A small encoder-decoder audio transcriber, trained from scratch.
Model: 24.2M parameters, log mel input, encoder arch conformer, encoder activation star_relu, encoder num experts 8, decoder layers 7, decoder activation gelu.
Data: 39062 training examples, 19.0 epochs.
Rows from block 2 of the audio encoder of a small encoder-decoder audio transcriber, named by matrix and row number. Rows with one number belong to one neuron. Each number is 500 + 50 x the weight over its row's rms, rounded and kept within 0 to 999. All counts start at 0. Numbers have three digits each.
After each neuron's rows are labels from the 100 clips, of 14976, where the neuron reaches its highest value: "responds to" is what is common among them. Only what is clearly more common there than usual is listed. The data: strings of digits, spoken by a formant synthesiser in many voices.
# fc1: first MLP up (encoder.blocks.2.ff1.fc1.weight, 1024x256), inputs 86-171
# fc2: first MLP down (encoder.blocks.2.ff1.fc2.weight, 256x1024, transposed), outputs 86-171

fc1.280:589582514558457477591554514437463528427439617538510543549520477500451523469542590612502571546541510543490519556511396418469585517485407549474492441459504443519517534439527548503557567455521545485463509518515440468560437530590429486437546537526483569477499440
fc2.280:484495538478555396590473480536539542480570572448568584476397464542544510440487528532489490536562528493504550455537448463531491459470421580524356509509492402518476479545454538466403500452471597563496448458503453438470480514618557541498528469487558484503572518
responds to: "two"; first digit: two; last digit: two

fc1.246:475526498498471442547576497410495490535471543504664437480539520464557465520609506613427450459528557477469515587590516538441512511527604592574448444576553521495549500482495613435473435541541535561471520612489453513481453491440522449552456509467426470426469497
fc2.246:409463582464438567545495452497573465618544452470462464468383487481561548472413422457445474444446416510514495465481443493479482546487557569471492485546434541428500511505568587507462490504470481640581561502549400460489551489433475597460512574497529543497440536
responds to: "four"; "eight"; first digit: eight; last digit: four

fc1.599:429593413431560495528468581429495577569512416461506456464512606448631485481541507465475473525507560453555480519505555483550505551523559519516397462492553620518486429493498591416496449409442649501526454564525498554466503608514483539497494484416525518538496432
fc2.599:570501608485468518575491449559490473541515421447452529428516474608527547450496489428438457533501471496485530471501449554500524563438523551489448528490486484497482459509504574471547596568493587565511599485454394434569510413326462528479477578472512586438515512
responds to: "three"; first digit: three; last digit: three

fc1.669:541551424495444443468452474409487480533507518434456514541526513425392553588537544444436406533437531497539445520567531492519428522576499433598459451572491594460476515555575445525563427430471569527440412530556527526578491511508535458552507516538574477520489422
fc2.669:456524501508446491500412445515429545536496572432509486592571511457450547595547507524426467474537545467567427480485591499502525494594390517557545451467569548505436493538512415545531425510464603428447467558507519571540448462515539430595512432457523438461573484
responds to: "four"; last digit: four; white noise; first digit: four

fc1.561:588507391542433431499460427429444565490514506431496547603507505464456556552500515470432395512579540545527427568549454479526473467583445474567490479545478540463458467539527410492539445390552502533469414530569591553570534551586518418541538508509519456599475428
fc2.561:500482496531459509456461427572398466412440501426570463573552504422523482560588523548443489421519513450500443538466570534529597439560444462549526499519551577540483491493448421459542423495530547449469446562530580540587446496480520402569505397480482439522564486
responds to: "four"; last digit: four; clipping

fc1.403:437530611528473506549499496508545443499511527388549458547520508500539459526507533573463472472522511400469522556599489516459451480473512502487482490581426502516526490526381507518544427514514578541519498519546430558497495529467497500553508590441456461523479536
fc2.403:488485563499527518568517449624478452542549527524529508567439468528512589424399528529499498477527476510497508522487460519445487499475486531522488547517498474505431440431538524482503568517478488551499598484442420517485588503401511484552486526501510497551400402
responds to: last digit: one

fc1.31:506466552394549469651495460528584532498505556430507395454522486482565516503521512483428460356467488466603456495496542492482553465520441504549423440527442441538472510546394513579511592513510553555500495501548455498453544480373467523434498519487518462431585431
fc2.31:506444643488477493578582336616509489536452506467445609513467422484499494439551566471437462459506451430494461484546529565435533479505507487499414403585436462413512470545494510434494529572514553576563481439500416482564542444451535565500513510472514489404455512
responds to: "three"; voice: deep voice; first digit: three; last digit: two

fc1.522:489465473429514483582492515471484502537460444494487543502445465484439497541562517537489553538404527525539500400490565439543388540521459576435392541617535572533457544442497539535611436423457581469512459525617500466523509547501466506550406516510556576525482410
fc2.522:443545525548477482536509459446488459609521474557468488513529485545475585529439509538470548473459541565433493433493494480436441578497534586492514523503466480463451518433572604580568507549405551511446574476491504550450473451480546505530394499528585493523468479
responds to: "five"; last digit: five; first digit: five

fc1.262:480502533447507478656481483496496588547457478478558438483540533449547550515530468461473426436368470507570510544508609514474506512507527553624438487554549450451565443460539586426560442481541559508504512548567522600443465530437511474564425497433510427446437512
fc2.262:490495596435444538562504367594536481646509494462470498444453483516439565554485506450415469458444463465507444447503468551428519549435558521488439375515471463550534458479586510456481487580439608536502526481488457458557508456424494565470487566429483454448525569
responds to: number of digits: 1; last digit: three; first digit: three; clipping

fc1.756:534434422479487500496529465429491500441454559558426500462449533541480441523543547446489512408515582421529569442476514343512476552553493561468374503495484511520518553431412509443466605498545585405482413438543538396581482507430518524407528433523552519497550479
fc2.756:448476496452555463595525489472542533509463458591493582456415564552476483547512505463492517514572482481517585460528434386419397508455482483445357517580499406437536467466517497501482610531547566463563450466565538394468554491458545578474512524537490518444528509
responds to: "nine"; number of digits: 5; white noise; last digit: nine

fc1.248:468565557443539460551454591461425597505547612579571381524525484454497419586560466577561522517455476504416553474486555522500532574412422479586466474537568530495505503526548608472551439429500505454494387522500564522477469499521514482511407416459521385446523470
fc2.248:482579532411563465504395552477557510535591627527578482521535454517447446563456514549540517441536406429532488507529424542416473552448464502581478473479530534486509540505591449478511506471505552488577459446524548481555628543509504508521471478452528474553467495
responds to: reverberation; "six"; first digit: six; last digit: six

fc1.454:511580443481455458450473499465572506511500527505523437475507549509481467542538443521509508511488481413518495444497528446482394544434538552559429469466519546523638436439576513545481576507488573587489468503472464486453471455448447563549464523464493570452577524
fc2.454:572506475429415566531544412532513457535441466481492484495478456582485466515482539492450498613429444470453509478509480569453474516449574466553495532513491507522551498501587525430449473496475535495464535495412522524575502529458424553474408553445552536494488502
responds to: "eight"; number of digits: 5; first digit: eight; last digit: eight

fc1.442:478514536464501513487483568396537586498495506569552485499468564450490476581534580517536438477516575437466492536522437587462457522489447473497527489496450518399516451484478532468404520434544479519474474522516514561406467492467591451528430532433473503552499615
fc2.442:392464526544526478443471500423535452555503440527483491526461517464533546495447558557572564472522516487474520519540441461477474576497542586457558501566411514438449494464575566521576496458462476538488523508549491484490553464459565478574426538439461455571453573
responds to: white noise

fc1.710:506577493508429611523480492459410529405440582464458516510482557427488524508498546491515501404464513509566553607476478394538523513561555561547463474467569537565571512495409568443522486439523602488592466499507522507569411566526389487419557486463424498514543449
fc2.710:441494566512482513608456503544513527555540557505539539474439507436402492443464567508440589483600487469555503457444550440449445540482483555477389456552449491463453496454513556463509568437419665536441557415498483459626543411403440460484443558520485586547511490
responds to: "zero"; voice: deep voice; first digit: zero

fc1.366:496552455540473470475410468490461448526493504441500530573537496474450538477474526556490485519483465527485524554569529464395511460551560562595484505456447487567500461485511508473569453505447548526528472473495505480599493525554409481508558570520514584553506416
fc2.366:515481553549549477494448455552473593523543641462544517573470453520425561451459506577538521480554561515552495489477519545440470497492393605527446461489478451470478444499525491538545519535495552452435533484446439572575543490546555472573464501481538514552456547
responds to: "four"; reverberation; last digit: four

fc1.684:477522452599557446488467467536625433492493400493610385567469482519511517478484410472479481580550481477498441493486428493537413501532469502427486535488533494497508436441488495534450529493550529588484503449490489623490603464541459494562507483406477544556549442
fc2.684:430451616521483484609518443595492522581513480504476553511434459553496564393466528496444489450534493493503516444427448443410447490442480595464395521609510399455483468424508518512530602492439611605441566421478392478549551409429481484476456548482471516522522560
responds to: voice: deep voice; "nine"; first digit: nine

fc1.240:553454413540528454474491465426443509486454366506467571570482498581501528514503516443466502528581540532511521507543437448493527457550462465438477551459490490522396480403508431475535478484572528452457398450514554502542598578570505432520544455502504469598489510
fc2.240:486439433532445485483563450561437467398432478502568480530491536463509436493537519476513524417488512461410530533542506516514512440474562385523445582550489520599602527460463510384544474535596516470553452502538636430543511543479470467531469451542468511546520480
responds to: clipping; "one"; last digit: one; first digit: one

fc1.245:484556566468422440645441522513481543480500491425518442483523505441524603519496447450443471431392505594567431519473513431532475485541496479574475415425495553546476509577519598417455521533553597573598438551536556510433473576505419441426517454509518481433544485
fc2.245:500575640446453527608455546569482498535503510439520541456515423494546511442498498440411525467453495494541549493471420593482508525479564479455477442507528539468547507510390559403548480607494614530524494457492456476552482480457442550444487521540499549462478558
responds to: "seven"; last digit: seven; first digit: seven

fc1.99:465472500531495519478541429544449528498454470483568531554506452472453499464447452527470514555541482566419392477510535522576596423505540477512519437475626587510495559532516454512524413484481480504539486507514561582489461596573405402583465433529569436529467500
fc2.99:384460488520541483523567442602466460470442398542439493491484485436525522527559448518466443455452500499496416526548505561498565461495529488531441524582509467546548535493484472471510501561532526469574470525521582445449522578492528548547503442560533422502560500
responds to: "seven"; number of digits: 5; first digit: seven

fc1.720:469545522568476469490559537482495542517518497587594489531541485465511466510520548558493525527518516509491500613518466592372469535548575612505500466516468450477519492493535647424371477485519487576433489547425506474441455451474569450566436565491490508485436563
fc2.720:431531557594482494524507547420479464603495428530499452476467517493494536541465476549543568449484499548452535542503458479460463630438590564500539503530494456445449560480623596570524496453434486518558546512511498495415493497500519513516508500484522476578445528
responds to: "four"; number of digits: 5; rumble; last digit: four

fc1.472:533468562499539490517478527507469429529495499556545467579491461440598405577543551548539488451486427378491463455526439585484497530408460531546524517563484538475437437448530545529456402449546480452520443458511469468475506553514502434514472474417506419476466577
fc2.472:528439474517500463544489506498552420583491500450472548547429548569533476462477491598560420434530391478519531514549492399422504429502448620440513536543476486480363493535476564488434498424466526616577485469574435451540617433507501480535547526400460451469471562
responds to: "six"; reverberation; first digit: six; last digit: six

fc1.453:486473437460418527492445516519542415542454490494559509542450506509551451451539528538545467476510408424461424428520457498508457462474502543465523581459438623517537434471527535499411527502452537603532543461491501462469518470492491519556536428530390598542641543
fc2.453:585441502407499544554448520557509469547488495407526584484386526554573512445549517525469412581400477490603423475482496516506455435544528568505445501549503570517472396546510548500413508465433574594486569498497457508527471544396511550423484570424492519466594473
responds to: "six"; last digit: six; first digit: six; pink noise

fc1.130:493455461470577550459455467438468513471395560502430495419459537453482476529464527502505512448465621415534571481487509430501494467605557545484445519605551445507602488469391439473505549443483549460565445510520570540582517543424388391450468482430581491561546486
fc2.130:528427488516543485587591478569585510486479489517427569542478536528429534444485570489463536487569475508492493537479496492413477454497492546414403439521429409542505534470526447509450629517481627511462558416517445471574553507454492465453544553422553580465458551
responds to: white noise; voice: deep voice; "five"; number of digits: 5

fc1.559:447499432513505439509445538508510468553489404441581545615455484442576493493509438512456442479542423498466473521533392538485437478550492427450519546472511492529468523476538501479481444530557553602517572539598491556484531551498477458536598569406416506605514540
fc2.559:582473520559523528545485535539415467518527523488602514482454532501550497450447486524404452463541517568527563495455409510532502497568522552427474617530565569579536464483454584464492523550500525564464535529498442538508537432424439476485482578456446521570501447
responds to: "zero"; number of digits: 5; first digit: zero

fc1.703:488468535555551507523504472505480404498526488549545461615507478469515433587503570547575477401492398387440526444527480530465491526452437532572500553541499553498419480448547529543475433377537499435544441468489546502483508509510508437482455497393477408529451549
fc2.703:513490491468497508531461509457526432570461546475497552543451541596525454534506508602543401434513378458516496526570518436415514453478426565483486524556509507450421478564532547462419468451519562589611465487571479467547656480518487477511563508378491447475482526
responds to: "six"; reverberation; last digit: six; first digit: six

fc1.437:456598525416448478550450576527534524486459524390471484453491485400534607539496487448450490463459555582549414505486493439553483455510489478558497398419545551509482501605529547440467540517537564534599490554497520520485469531532416441441512491546505536434581459
fc2.437:494603599437408528604449571536497516517466525453503520455519426443538513467523507467391506476464515441510548488448445559532504512469567520526530457463521570464557568505411578432532488543491635557516466469484467461525440473501426547442474540538464527492474531
responds to: "seven"; last digit: seven; reverberation; voice: child-like voice

fc1.493:468495488535546605421584503516549465417578538548509496457453534490421438488428605613570495441453511468396573540449533555441512521497540503450529534497381548488569545551425435477506502485470451483532502492449489457507497456549524469528429433560518551516531509
fc2.493:453526531494495480313468417514514518475519506478441555445497437470484528479489620432582558521551537441515546466497484583522426553470506461501500475505347523481605470510499502422549533578489391560486455477497498464567542495456536574591377555503578498472428489
responds to: number of digits: 5; mains hum

fc1.282:481549560435535512529443508571473591415501473471490470478480529428494548417446474524525575495501610518580533503408521488506580515541529467415439450507532438491465486563421585434519483434487533473507526536523486557524452542534623493433533476468491502485428536
fc2.282:477486595484555527589458409622545456518494460452465499488462464509434535396474510540409426481569510455460540455434494512493570567447551543493480512552443541579538544469484475438434494525441628599490510482442396512542569510463487566393455579418532447487477509
responds to: "three"; last digit: three; first digit: three; number of digits: 1

fc1.381:426506454509533448588498548439527616492562531468623454412494495442523528506463417447473465553514578470522497480453440491581480597425459546471479440508565512447479494538417597543547506424519531534448500440525524503440451434504469596560466526489461446470521491
fc2.381:456586582466524447559442517441503545605599499434491549382532506475487553514500465474463562556543526465503539461511452516563531607468472515478517413546478473365513528528450570567493488554496488614497525491487413416464459453521518629538526508498538479388441563
responds to: reverberation; "five"; first digit: five; last digit: five

fc1.562:452485520551478572416585538556553475507575567553566481473428479497470404458480573615509515479446488458409539487506510601437542504459501471491545575566381574550565564569402456571571472500484449476497544453495444425560511433556502529585461414615504537504546498
fc2.562:528517541479444528365516383591509532449515546488485564467504412467450460509507577436538514509544520478503567433422503624505464490472535428550472539531401547522625500506464488428526515584523396516473475488475486444592503493434493592590371511549590530463488472
responds to: number of digits: 5; "zero"; "six"; mains hum

fc1.539:474499572517501447542523420512542585521491610495490543500561428521453468500578470482483476516498491520504430533599485533484575434468457459497464489602520436507475545581503463480606488552546494542474496473514540609487511520529495529544511451513529402497460494
fc2.539:506530583483494509575520413585491495569479472506517571527421424571511483440484527552500438533475448473484469538518522540391531496488481498560422477614511507520537529498518528467452432527522613526545449522499501506529507511481488616525440482466598379433447537
responds to: white noise; "nine"; voice: low voice; first digit: nine

fc1.85:402489538512516467535404483531540468431527443424601422603522469481557533428495433526488538565587418502497488532499393532578482498449415478454530561514500458472474478519533462526503520487483542603453533501498541584510591478556451510471500615385464494632491548
fc2.85:474501500581547498611487524523476455589578537448484528484481474508496607444426487546441479425601493555534522519443431477441402527530423623415438474455556468492422466553512556555518599491461574521447599439474384523447615443497543498513583569485449495478484486
responds to: "five"; first digit: five; clipping

fc1.354:537443464482473562503586488483596522412484581563521453450404537534496485539481605531488441474504481420484457541565444555562573462432564463404573491520472502483608476441501503520401509440543440469558570451476482534430545560507507442450510467464356464566523555
fc2.354:531457519532533608419537520533545495482524530534540501567421457552460573433450587542543408481475494559500508491434446574410485497501526542459506509540443532519491548530526474490529531550467481508464566421470457548522591527481568530518446544511459472579409454
responds to: voice: child-like voice; white noise; number of digits: 1; pink noise

fc1.263:616565406485465527521487525477503490444406581579481442519576471456436456513545563504551481406551413521463472567601472484487554411496507504569470399467488545422531490467531519470435576436524567469534403458477491505511453579526345396476433492455467481487511414
fc2.263:500437435439458443603488514508503426535499437555496514574406555559456478407473533491448502454468464547538475521516503428461416501531601529444454494489498471500456471440556521519527572507346680498441539427508508517533580532374486454475498527465531564536539541
responds to: "zero"; number of digits: 5; first digit: zero

fc1.587:513427488431527586455597472473564542427444600561525495512431560575494506525498646507517444535476492454499457528562458526498511494459470467421546507483423489493587528509458458516447544493459453460592494489484489541428577567520470417381487518495424492577528566
fc2.587:554484543535552590433575488485573457461526496482496506487465485491468573443448578514505481551472446534491546456434479520433483518489532512419477441512397493542484531511451466499583516548498482552397545414482471546542570516463539552502439555503516532529455463
responds to: pink noise; white noise; rumble

fc1.269:460531517546468519513504543482469421511465411505570506515544486498549464541430475513481545467508495524467474571486500474384420407535610580545490518452543454572507483440542595422337518605497525524444485562416522461482483438430500445539427543502447464470473502
fc2.269:370504546512486482562471522538501486585591447494440422484450455557516652508418428522478532411470573567506487533497527503495476577476481598506486477494477474476443482484609575588518507491459547475515618546559472562423535508445511530520468545485571468543481473
responds to: reverberation; "five"; "two"

fc1.417:502515441395498516518519497533520442412352440462411466484531556468496548498515452446469433414447483465555469470459551434474434438531499422494516442499537570545628560509508427462430521536529525485566458624483530540502464598454418464356502485486526503552511537
fc2.417:506495554462460594611522415634534441426465433439463527503520403488436524493542471446423558430452481479504512537492484516477482403508604425460478420507479456546521592485461457393543545551559596506480464434520511526574494489467414491401528526516445587471551541
responds to: "one"; first digit: one

fc1.613:505538493428516527574523538488513500461415610522445556438504484571515447499559529503472495501514658518532534446477438417528533524567512531455380453568573599529530591480461490486531557454507539416459480520542511451577422578454487504461498467495545586448549472
fc2.613:434510632541511449584497409599585495565486484508460546491528448592437604412423543500420546508540527534484506482499430460409461537466488632428431488593506410444434478466513502529561608562410615562457541473477390536506570464444571535526467548464480430493488569
responds to: "five"; first digit: five; number of digits: 5; last digit: five

fc1.510:498522465556564413488491508512566548469528497437533519525454489443582543463484455537488427524526572496542484540498431546496529503559480348409549555452480532516437509573456439477536457562586520600474529546560492560531548521481537528465559596474448496520471561
fc2.510:581515486580496584513506536502430480481511513496567466511434508495512526415422473542442408464560489598479509489426427530513491443540501510424532606505518594578506500573486510487493499561526453549479591495463487569505578468498501492465473552476432572596454424
responds to: "zero"; number of digits: 5; first digit: zero

fc1.357:520553553408552446544475552549535536437426532550497468551480470449493502586518469525590534502575506451566492410569462513471496473438417443513486578511464507502552493541519422547578546508502498485531521597583503546453494499449472482464532434465585445486584489
fc2.357:449533542487513497571539448581533590563434556501461518511455433486415519454465555506424484493470463524570460484391587470387492460509420604552417458580509436545426568444536429524485614500452610536443509484490449544551506491469547535452523573500500519525492453
responds to: "three"; number of digits: 5; white noise; first digit: nine

fc1.566:487465518476607450569519422526521517465505562535511400524511449426459470572555413569501470509547469478489493495535508509489504520465376443545482556592498476437477448554476442518578536497520511522438480470457536571440576495448543449506428411432596386537524494
fc2.566:523529558443522498599509499590524622546477593507457561434490483513409545435529550522427426530525458479542417494482458506440526501452427573510364460542468400496502536489515434472469598473434637534481471454431467484532493515509510589463523543440499521431529530
responds to: "three"; voice: deep voice; "nine"; first digit: three

fc1.555:488536471484499477424466479508570494535527511483527460435531531459508455501470488521467518498426490433493498430502572498526502511436521519558436470485486582533680504581490466501507539482494550543452466512445460481500462461508388530533473471553501565425580493
fc2.555:572478443401390545448553407558524489493471455515492550469428473506430454493528606452476482586466455458495502494450516600476491502454570399536432515539424554501582486489518467438452501532496465536493503486456541499575519557461459577525381531534588504413569446
responds to: "eight"; first digit: eight; last digit: eight

fc1.531:547547561418461525587547562453449457498396482515468578493444462508436463482563572601476571520500533513498475485462460424419513447523425575446433510461510472605476531417505576487535519526472529459533483527464396461577493497542433477461428577546547573483528365
fc2.531:450496526556536468605519466472514488612539512519472571546450450571483617447410540584477465508550553568451496478455477481477473479481443615470446568531491437520424500506480597567439476532333573535512569502504447512464477456507604511538510439489545447567535504
responds to: "five"; reverberation; voice: child-like voice; first digit: five

fc1.543:518503466431566498425511555553496490492493462504435453432524568468550446470549421531525478556491480455487517457455567511558648532467580440561454459506558496450604466521506520426504438438456541402490537557428533547543486523489530480431464414517548475470453520
fc2.543:480438470450530583554477549551464497427507450443540488451439594486535569406502520494404416502434519532528415428484498484578583522509510410450412552525575587508567470499472463525574449546511570498534569531439521532563505546426496498505500485489482508500492553
responds to: "three"; first digit: three; last digit: three

fc1.569:492549539478466523606484487593429479536475532495467518557487446495498488496568437486430456498540499484577473471566491514439497470503440469561479535553544429538505490507509476508586517563472484543459592499539452543461524487504509587462487438485501420451445422
fc2.569:463556624449499434556492464540539571580531524566565563481486413578450469479441536518527557577524475438485550487521471530394488531422485514558433505603478505493568498525538568478499506527558526531483478517479520456578572472492475581532427520480625457460420486
responds to: white noise; "one"; first digit: one; last digit: one

fc1.117:574488437441493603469537603533454442464327527492521501451518506470575442520479586528490502505538467426408525474519425531517557463496509472518532477471521500552520485524467517451439536373530570404576432502397444465538467522539324439380502452517502487541475538
fc2.117:490373472462488561597481486572540463496484435473406500512428553490523580394555534508405488444440481483488430488545596457501488497514540488488460495504532488528470462464538444482520509552395688450466519482478534517577502595450427449466526520440435512589551540
responds to: "zero"; last digit: zero; number of digits: 5

fc1.572:528510517494524576446512507517519470435493519433523394515529537459487569520512461482506490428423578413571577507504546494536527549610545521487513543561575489520508485493403542331414472541563512489493503564509577610594408500441527446419489484398431434468476496
fc2.572:502497572527504533563456471491545436505495430439530453443467542504559510443571476489448580411487484472577545545515494419534532481448561513449376514543515484527464504409444583457507465480475583472487512505563488541603433499421460447437512521427434476525546492
responds to: "two"; first digit: two; white noise

fc1.335:447528486479496470546447564452536496472516527437610469554462459456537528459529479554518447481518447522506473506469442489470456531567450462473425586529490596515500501503542489463491526533535564596414482500528520556515578552425488476542517605441493585606562407
fc2.335:508509529498486512653456552507474450556559482483471527479434480553474576468437498509473506472567489507477507479379496419520451547483531550413404609542498496507529452476499531471471525547448632578447567500500418510488511481344516482479500491499455529490509509
responds to: "zero"; reverberation; voice: deep voice; number of digits: 5

fc1.760:442521463511503511525534529486537437411489443487497469527461490528452476533411589532503478504426532427506545504449500488461440405577514493475462476581481582507635520478438499444535519494470503466508421498445471524594473487472510425536428448494523501575508526
fc2.760:470480533493544469395505465533579508493531479479440550456527515541511578475606602437499442525481524442608433526537495505476443498511453476453374369513434496473503475568453473437456567534550495565407494488494450497552474517410551498462516602408524482433523573
responds to: rumble; last digit: zero

fc1.173:506466542516500551501553503511541399564457537532630429514443513509636456423475601499509505411455469469500503526506443584371485497503447544509542537567437493482495526468427533479351545453538471492510539518401451562388529493430572543455429511464471490512442531
fc2.173:457499583555462545470579544461486458681574464551481525449476487464475498505477537490620478496513463493473601462436492487377512573512513542413576517535454498442452525574475556557498456490479422586486533498517397479507503388447538549519539500489530459503380534
responds to: "four"; last digit: four; white noise

fc1.452:539536473508473499561493524442576470463441542449537418525467519451509533516475430440417493416473532474595460569475497458507439514531542511481489468483489525540552453446509542441443468493578596605516435565512534565441509563430439477407506573419412460432583390
fc2.452:525495601521492564596491385586468465532536465476500539477476464493518515396497580509430488562530514442497531416432476498449546492449499527476434464528470515485468526449483487449561540493442574558447587514418369491602502471374506536468511572416500503447483586
responds to: voice: deep voice; muffled (low-pass); last digit: six

fc1.71:571471529456515447491556481416496568459441502524493408497521552544567445451525476548490562451523516470455532407563545494422508484471525462537493532500533489447558534436532524546476448505475466489516505555562521505392563512485499539505467466424519391417467664
fc2.71:480450579492532400534532454680543516565565532508488643491546491539409560456509519567535478426545489419496432438504444506392560514433439487560415497546491432426491549428532463483617470540500536533481481499408418452512451496362613564515496465447490507385462602
responds to: "seven"; white noise; first digit: seven

fc1.402:493528442505559511434447537500543480494465376519510461612505550502544519503463452506533462496571505507521438452425408442474444425524482505458496590485582534580461441439561496421448541525532515462481468560506562569507541515454569445537541575385488492652506527
fc2.402:490435468543453544604581452500472387505482396459464469495479546533491572444482458496431518453493499530435545505472517413481398464438547550463416539529471466581485520462473568491569558537545577493404567449490487523526512472426439429492498637498480540533542470
responds to: "six"; number of digits: 5; first digit: six

fc1.365:526509419616504558452511548472433433478485521391473496449474545389501499552440545505480488436515539504496518535534467489440472508559578542563461495515504511542602486484540428417550535456505622537539446537518447465582457555544524487465501670496587497515473491
fc2.365:449531543475433524614521451594501476574497467523476563500469495482457557407563549479427476544474508515564513457446534464399492517510470535473413475581501444506452523446491510492536485515453690526481560479463468549562499427421565516523426517417531524496503531
responds to: "four"; voice: deep voice; number of digits: 5; pink noise

fc1.746:503546470437489505460549536459598507400476481544481523578495467535434565517384579473612428496551592545493462528473412484581516396578462392458562595437499576504496479469509429474457583500499456473519524564523548565455474548531531444461476524469428513616511499
fc2.746:510485417457510539455510579376565538388459512565503484556439571496503516503467577558535434498529466449474506513457485405495419518509466518513488551506442576541563527486558480453502579421541513518509458459552600519520555603516521444499402570466438493598523443
responds to: white noise; pink noise; last digit: six

fc1.256:493567490607536536497499449493414439474468464583452479500572626508444498463483582579587424472435505458512637553487480515434504513479548566501439539525432501497553543504437494410455510511434514490498458572396483518545497486482454456490398475497513566479516551
fc2.256:420538561550516413367479430518504464530551438420452591496501519487508564433543562424608601483554525435547524528574451537489420573485512501474466446523392492456481508500514508461563544568457484573477489427480486486562540498458509537540476600472506468460462504
responds to: mains hum; reverberation; clipping

fc1.739:466556569469500465532500515541504486498489450375507530520549527472574520440441447479455414564555523483550433490537498531516467523465504471469502459440596471523474483513466505524498476451448520566486577448503503590442522389554503503520496647506503446489462536
fc2.739:417503517617464455551505478530484456564524479465472503478516451562544577393459475466476482447441465504474536539506445564507427435490560516473509437555557494453475470480457631440460526569527537627558521433493467440469564464538475546527492524506467528508445517
responds to: "one"; first digit: one; last digit: one; muffled (low-pass)

fc1.456:476555448483589510479485468460530539479526372505498433515453563536534500481413462470528444503554605487555491460439493511566452476546634471450509511442544494532440436462443524492479473496504513526506551511524520585490402595466587546515499556373481512632473530
fc2.456:490503503526468518541520504494472515510572437461550529471446497536456495508492470468488522546547494512437562455473379520585550506521581428451513537569461558532610462501443489466474502536573467621551531466614547415520536438436440569531494556519502529534496453
responds to: "seven"; last digit: seven; first digit: seven

fc1.480:433500486492523573419599527531561502403548556604565475560386436470467467500413575625579475481457536485383481545448517547462578500510492474493564555456467605495526512483482481448490457516493427451509484478471505468516506514595540425508481485583476543605503491
fc2.480:490482481504522493329488462478522495428514569537452497452496496475450497525448618536650509495520472444445534479478533561454453528448491473517531523536379531468570495505532494412540487551521386473539471504470530479615585548501537510606380499498571470480431493
responds to: rumble; muffled (low-pass)

fc1.554:491524500515488498504505536472509523519429441488588525471542561473544454504549483558482501463542534570468491540549500512359572457539609530511528501469505477590554520453472601321371525518502548492501400586467436461531481496486592431529458501514480496510497530
fc2.554:475499550466508472565506440551582484560584474498426501476453448519439617424384512552513472536514562510532523493468531509458538620497422570467393480555397419491455453465557511558481535539441590548495602510474390485480523476433558560480472558439555495449501521
responds to: reverberation; "five"; "two"; first digit: two

fc1.159:602513464463430465503514531533565445465447586470566506451473480457451469491497571500480561498504516467559486474436478415572469465513472512470461429543462506547597519471424435506451554521529540593588469503497501526615439536471475549391494437504571580450617476
fc2.159:481464583455462551620471485571581555555549504458523569482385463437461531399476556545394403544552457464478517508430531519461509495473456551490383487618510501530468484454520462467459524485483648561445538480517473472583529512376477562469474536510489542548510553
responds to: "nine"; number of digits: 5; first digit: nine; last digit: nine

fc1.475:401498541558513461574451537499516482483527461380608445577512429542582571438483452517511469571571531525525511545532432581538445524483404515466521568512496443487431493562545490484523534487519519595416544456513508598446560444537487530514508620426446450591475578
fc2.475:475510471576541510566485550470472487575577536502508540470462520501527584408426438526388450488580469568518536487465431475463429531549431548396464495503559492486435487584454567597493547530449534572453553433454430493453616444519524547551536535501474507536465493
responds to: "five"; "nine"; first digit: five; first digit: nine